Weights of a small image diffusion model.
Model: 6.83M parameters, 32-pixel images, arch dit, activation relu, patch size [2, 2], layers 16, width 160.
Data: trained on abstract colour fields from 500 small random pattern networks, 18.3 epochs.
Rows from block 3 of a small image diffusion model, named by matrix and row number. Rows with one number belong to one neuron. Each number is 128 + 32 x the weight over its row's rms, rounded and kept within 0 to 255. All counts start at 0.
After each neuron's rows are labels from the 100 images, of 14976 (inputs lightly noised), where the neuron reaches its highest value: "responds to" is what is common among them. Only what is clearly more common there than usual is listed. The data: abstract colour fields from 500 small random pattern networks.
# fc1: MLP up (model.blocks.3.mlp.fc1.weight, 640x160), inputs 0-159
# fc2: MLP down (model.blocks.3.mlp.fc2.weight, 160x640, transposed), outputs 0-159

fc1.490 [145 165 125 117  80 124 124 139 159  88  92 112  32 100 130 133 156 139  73 125  97 150 112 140 128 126 125 132  36 127  97 145 121 112  60 153 157 134 128 104 119 125 124 130 138 134 174 129 107 167 139  92 122  83 178 114  95 166 202 142 129 102  89 120 125 129 130 117  54 163 129 149 115 133 166 195 129 127 112 136 147  78 127  73 249 140 118 127  99 114 120 189 187 137  94 149 138 134 127 100 157 174 133 124 100 128 122 193 104 130 144 141 121 126 125 113 141  88 111 105 137 150 144  92 177 133 112 145 131 255 126 140 124  99 103 151  64  95 130 134 139 134 145 133 163 138 123  91 179 167 134 140 124 129 104  99 113 108 111 143]
fc2.490 [134 115 126 137 116 123 143 133 102  91 108 132 255 149 159 132  76 106  90 130  79 127 125 101 109 114 133  90  63 120 121 125 123 119 122 123 132 137 120 145 122 163 148 140 124 135 121 144 137 110 105 103 138 119 156 115 125  73 157 135 147  99 121  99 116 161 165 113 147 148 184 133 122  90 131  52  96 114 119  71 139  56 176 155  82 113 103 138 167  78 161 145 138 102 118 118 102 118 111 135 235 143 129 111 122 122 110 144 124  77 104 134  72 134 125 131 196 124 148 145  92 152 140 105 113  99 117 161 176 255 118 110 127 123 124  96 241 146 134 133  96 110 138 128  69 130 125  92 116 129 149 141 128 138 132  46 150 112 150 147]
responds to: fine detail

fc1.622 [127 146 129 127 124 135 137 125 160  56 109 136 135 131 134 117 128 117 202 118 152  89 108 106 124 133 124 136 121 141  99 170 132 127 177  91  94 119 153 130 152 116 135 142 122 153 167 136 139 120 139 135 112 166 144 101 129 129 139  96 113 142  84 119 164 118 121 120 122 164 129 153 111 123 173 169 123 135 139 151 152 117  60 102 224 136 255 122 138 164 153  97 100 137 136 147 109 143 122 121 140 184 119 130 223 150 141 123 105  97 121 130 141 160 124  98 159 147  96 121 129 121 143  97  96 131 119 144  99 147 175 130 144 101 111  98 115  81 122 132 118 113  99 129  70  55 120  65 157 147 129 132 140 136 135 138   0  93 121  37]
fc2.622 [122 199 105 115 163 109  94 128  82 158 196 125 115 138 162 167 113 128 185 148 163 119 139 137  86 171  78 129  73 131 109 131 100 128  99  90 136 134 143 125 104 172 123 157 154 100 121 110 114 173 103 136 142  63 142  55 111 140 102 144 123 179  83  87 125 129 255 128 106 153  77  91 145 126 123  86 129 160 121 117 120 144 190 135 136 122 136  89  78 100 114 197 137  86 159 116 127 124 146 108 126 119 170 138 199 123 135  50 127  77  99 135  77 131 135  93 167 108 129 106 150 114 118 153 176 133 146 134 153 120 145 120 107 122 140 126  82  99 135 143 116  53 146 112  81 111 139 203 127 130  92 159 143 104 125 106 144 123 143  83]
responds to: dark

fc1.593 [121 161 144 136 205 133 147 125  20 116  49 161  93  93 100 162 163 118 123 143 156  94  65  97 128 117 125 132 153 120 138 100 138 126 142 121 182 131 152 124 167 120 146 139 125 116 140 144 135  94 128 145 134 172 126 116 141 121 124 146 120  83  56 136 141 156 146 130 126 148 122  78 122  66 104 120 133 132 129 140  91 130 123 191 210 146  60 124 117  38  92 149 126  75 120 141 138 126 122  98  97 125 145 124 148 141 128 137 159 107 133 115 154 103 145 119 166 121 119 140 106 197 118 148 162 112  91 114 115 115 113 130 130 141 121 151 226  79 111 130 155 188 156 128 159  75 162 223 184 128 139 162 119 110  92 170  51  90 100 111]
fc2.593 [154 113  78 116 126 129  68 140  80 147 120 121 153 119 150 105 103  77 170 120 167 156 147 141  76 138 104  68 114 121 136 134 147  81 114  78 108 170 147 114 147 128 129 128 111 105 121 125 108 124 114 106 179 121  94 117 119 145 115 124 132 172 110 110 116 123 173 141  56 121 149  96  47 206 167  56 157 153 123   0 154 142  99 113 107 127  67 137  93 158  61 117 136 118 123 102 133 126 110  74 157 170 139 134 163 155 137 127 109  87 116 132 169 104 144 152 165 173 158  98  85 124  87 139 205 110 105 116  82 144 122 109 121 121 137 129 139 137 110 132 107 198 140 126 104 106 161  98 111 122 126 164 152 164 101 123 216 142  71 138]
responds to: bright

fc1.147 [177 117 122 138 161 127 127 116  97  85  85 115 154 112 116 125 123 125  73 125 177  85 163 134  57 105 142 139  48 134 102 111 139 126 146 142 137 122  68 130 114 118 127 143 152 121 136 107 142 151 161 168 114 179 152 128 100  83  56 108 113 152 108 137 149 116 113  71 155 170 106 149 135 150 125 121 137 123 105 147 143 138 102 122 255 115  49 114 117 137  88 151 186 107  96 119 152 140  84 151  82  86 135 130 154 130 112 180 112 205 162 146 164 166 124 118 109 171 120 131  92 127 107  85 161 115  89 117 133 216 107 121 146 105 157 114 135  97 110 153 148 166 156 131 192 108 136 100 196  85 193 106 128 113  99 182 141  94 112 132]
fc2.147 [145 117 147 110 115 122  87 146 104 191 223 125 118 133 138 192 115 127 118 119  68 109 157 118  71 156 131 143  92 137 116  80 107 107 134 123 117 112 119  78 129 137 134 126 118 134 153 151 147 120 140 157 198 174 124 145 106 145 110 102  81 112  89 103 116 117 215  95 141 127 186 132 124 182 125 117 115 115 131 175 168  69 129 181 165 136 144 104 134 148  97 101 121 105 168 136 132 145 145 161 142 180 120  86  74 106 141 152 123  90 107  98 194 122 138 180  90 145  90 122 103 149 127 124 180 144 128 158 133 162 112 130 126  36 129  83  98 119 152 137 167 113 143 133 160  60 176  87  88 162 147  63 110 138 104 146 236 138  83 143]
responds to: bright

fc1.383 [149 139 133 128 167 124 112 129 174 112 107 122 170  54 137 162  46  88 151 137 105 134 149 136  96 148 133 124  90 128 157 169 124 135  82 155 120  87  95 131 142 144 127 149  99 107 174  97 145 162 146 115 134 139  96 136 126 212 156 144 127 107  95 146 144 103 129 132  96 107 125 136 119 158 144 163 116 128 114 144  95  80  77 145 251 118 177 107 135 144 169 119 131 135 112 117 102 141 121  90 181 120 145 128 202 127 140 101 118 158 136  83 181 129 152 139 105 165 135 193 115 128 140 111 149 115 111 141 113 172 117 125 117 179 138 106 131 115 165 134  95  88 130 128  83  70 126  91 116 140 129 110 132 109 141 111   0 140 139  99]
fc2.383 [184 164 136 110 147 145 169 111 177 137 111 148  97 111 184 143 115 133 129 102 130 150 132 134 106 121 133 128 128 151 103 114 102 120  99 110 115 145 121 136 136 135 123 122 129 174 108 102  97 137 106 109 193  99  96  66 152 109  93 125 135 179 141 109 134 177 255 131 150 141  74 102 164 111 160  36 143 165 124  72 109 150 149 121 134  97  95 135 141 146 113 128  97 121 159 135 112 128 138 124 159 162 100 134 230  90 136  40 136  51 149 149 182  87 131  98 232 121 122 118 162 120 123 111  97 126 147  99  98 118 116 102 132 100 138 155 145 145 131 115 167  74 149 128  99 127 122 112 217 126 112 128 148 154 178 133 179 100 134 108]
responds to: dark

fc1.190 [123 144 129 131 167 124 131 130 146  80  86 117 107 165 125 118  75 119 111 131 111  97 120 129 179 120 130 128 150 131 112 107 128 120 121 131  81 118 186 117 145 128 137 126 134 151 128 106 113 151 122 135 123 129 175 121 103 117 143 131 136 126 122 133 121 136 118  98 109 121 124 169 121 113 130  58 127 126 114 196 121  67 196  75 188 127 136 137 140 154 147 149 144 118 111 130 125 132 126 154 191 135 131 130 165 126 122  93  98 124 130 121  79 131 132 124 146 117 127 136 146 123 144 136  95 130 116 136 132  99 155 116 130 108 117  99 136 224 127 119 153 175  75 138 117 118 130 243   0 120  75 114 126 118 147 100 255 114 122 160]
fc2.190 [187 172 132 127 133 126 125 123  96 193 114 130  37 113 129 128 132 130 150 127  52 126 130 121 137 123 115 198  87 124 140 125 138 129 130 118 166  85 121 119 126 130 131 135 125 125 129 134 125  91 132 114 224 120 160 138 126   0 137 133 131 127 166 136 136 115 125  90 119  12 146 112  97 187 128 104 145 135 124 106 132 127  49 107 108 117 120 133  88  79 126  90 125 133 117 124 151 134 138 157 155  92 142 138 146 122 134 137 129 136 126 118  81 155 132 124 121 144 154 132  91  76 137 131  56 125 136 164 115 103 126 139 136 132 122 145 133 197 117 124 122 147 111 127 116 116 117  88 204 124 123 112 128 219 107  62 236 110 117 178]
responds to: dark

fc1.569 [126 140 129 134 126 149 143 100 176 107 126 101  48 135 125 115 181 140  94 128 132 160 132 106 119 124 133 137 125 115 114 144 113 126  64 130  87  93 168 112  90 124 136 105 124 139 156  80 116 122 113  95 127  94  92  97 127 117 230  95 135 117 131 132 113 138 125 119  63 157 126 130 141 118 156 212 102 127 101 152 112  16 166 105 216 140 152 157 103  88 118 185 125 148 149 166 136 122 171  90 158 101 128 130  53 140 129 129 191  66 111 155 128 188 125 121 126  62 132 121 141 114 155  78 173 174 108 163 131 243  98 158 128 166 119 130  97 118 124 116 133 160 144 137 128 147  81 138 115 182 100 116 126 156 146 126 175 124 123  96]
fc2.569 [134 158 126 138 131 122 122 138 101  77  87 145 197 186 144  99 121 117 126 117  91 145 119 123 146 159 129  82  41 133 140 135 134 128 115  83 125 191  92 135 112 140 126 138 117 126 127 118 144 124 150 121 116 130 146 102 126  64 124  92 123 134 142 133 131 137 164 130 118 146 143 127 139  74 125  41 137 138 119  81 101  79 138 113 136 136 134 111 182 108 140 170 130 128 126 152  88 139 104 152 187  76 141 122 197 134  96 151 131  95 138 125 106 120 132 116 112 143 131 121 103 150 115 130 121 118 137  97 124 255 130 145 132 159 126  68 247 144 113 114  98 117 117 138 128  51 139 164 176 131 134 145 133 165  99  42 228 117 170 149]
responds to: fine detail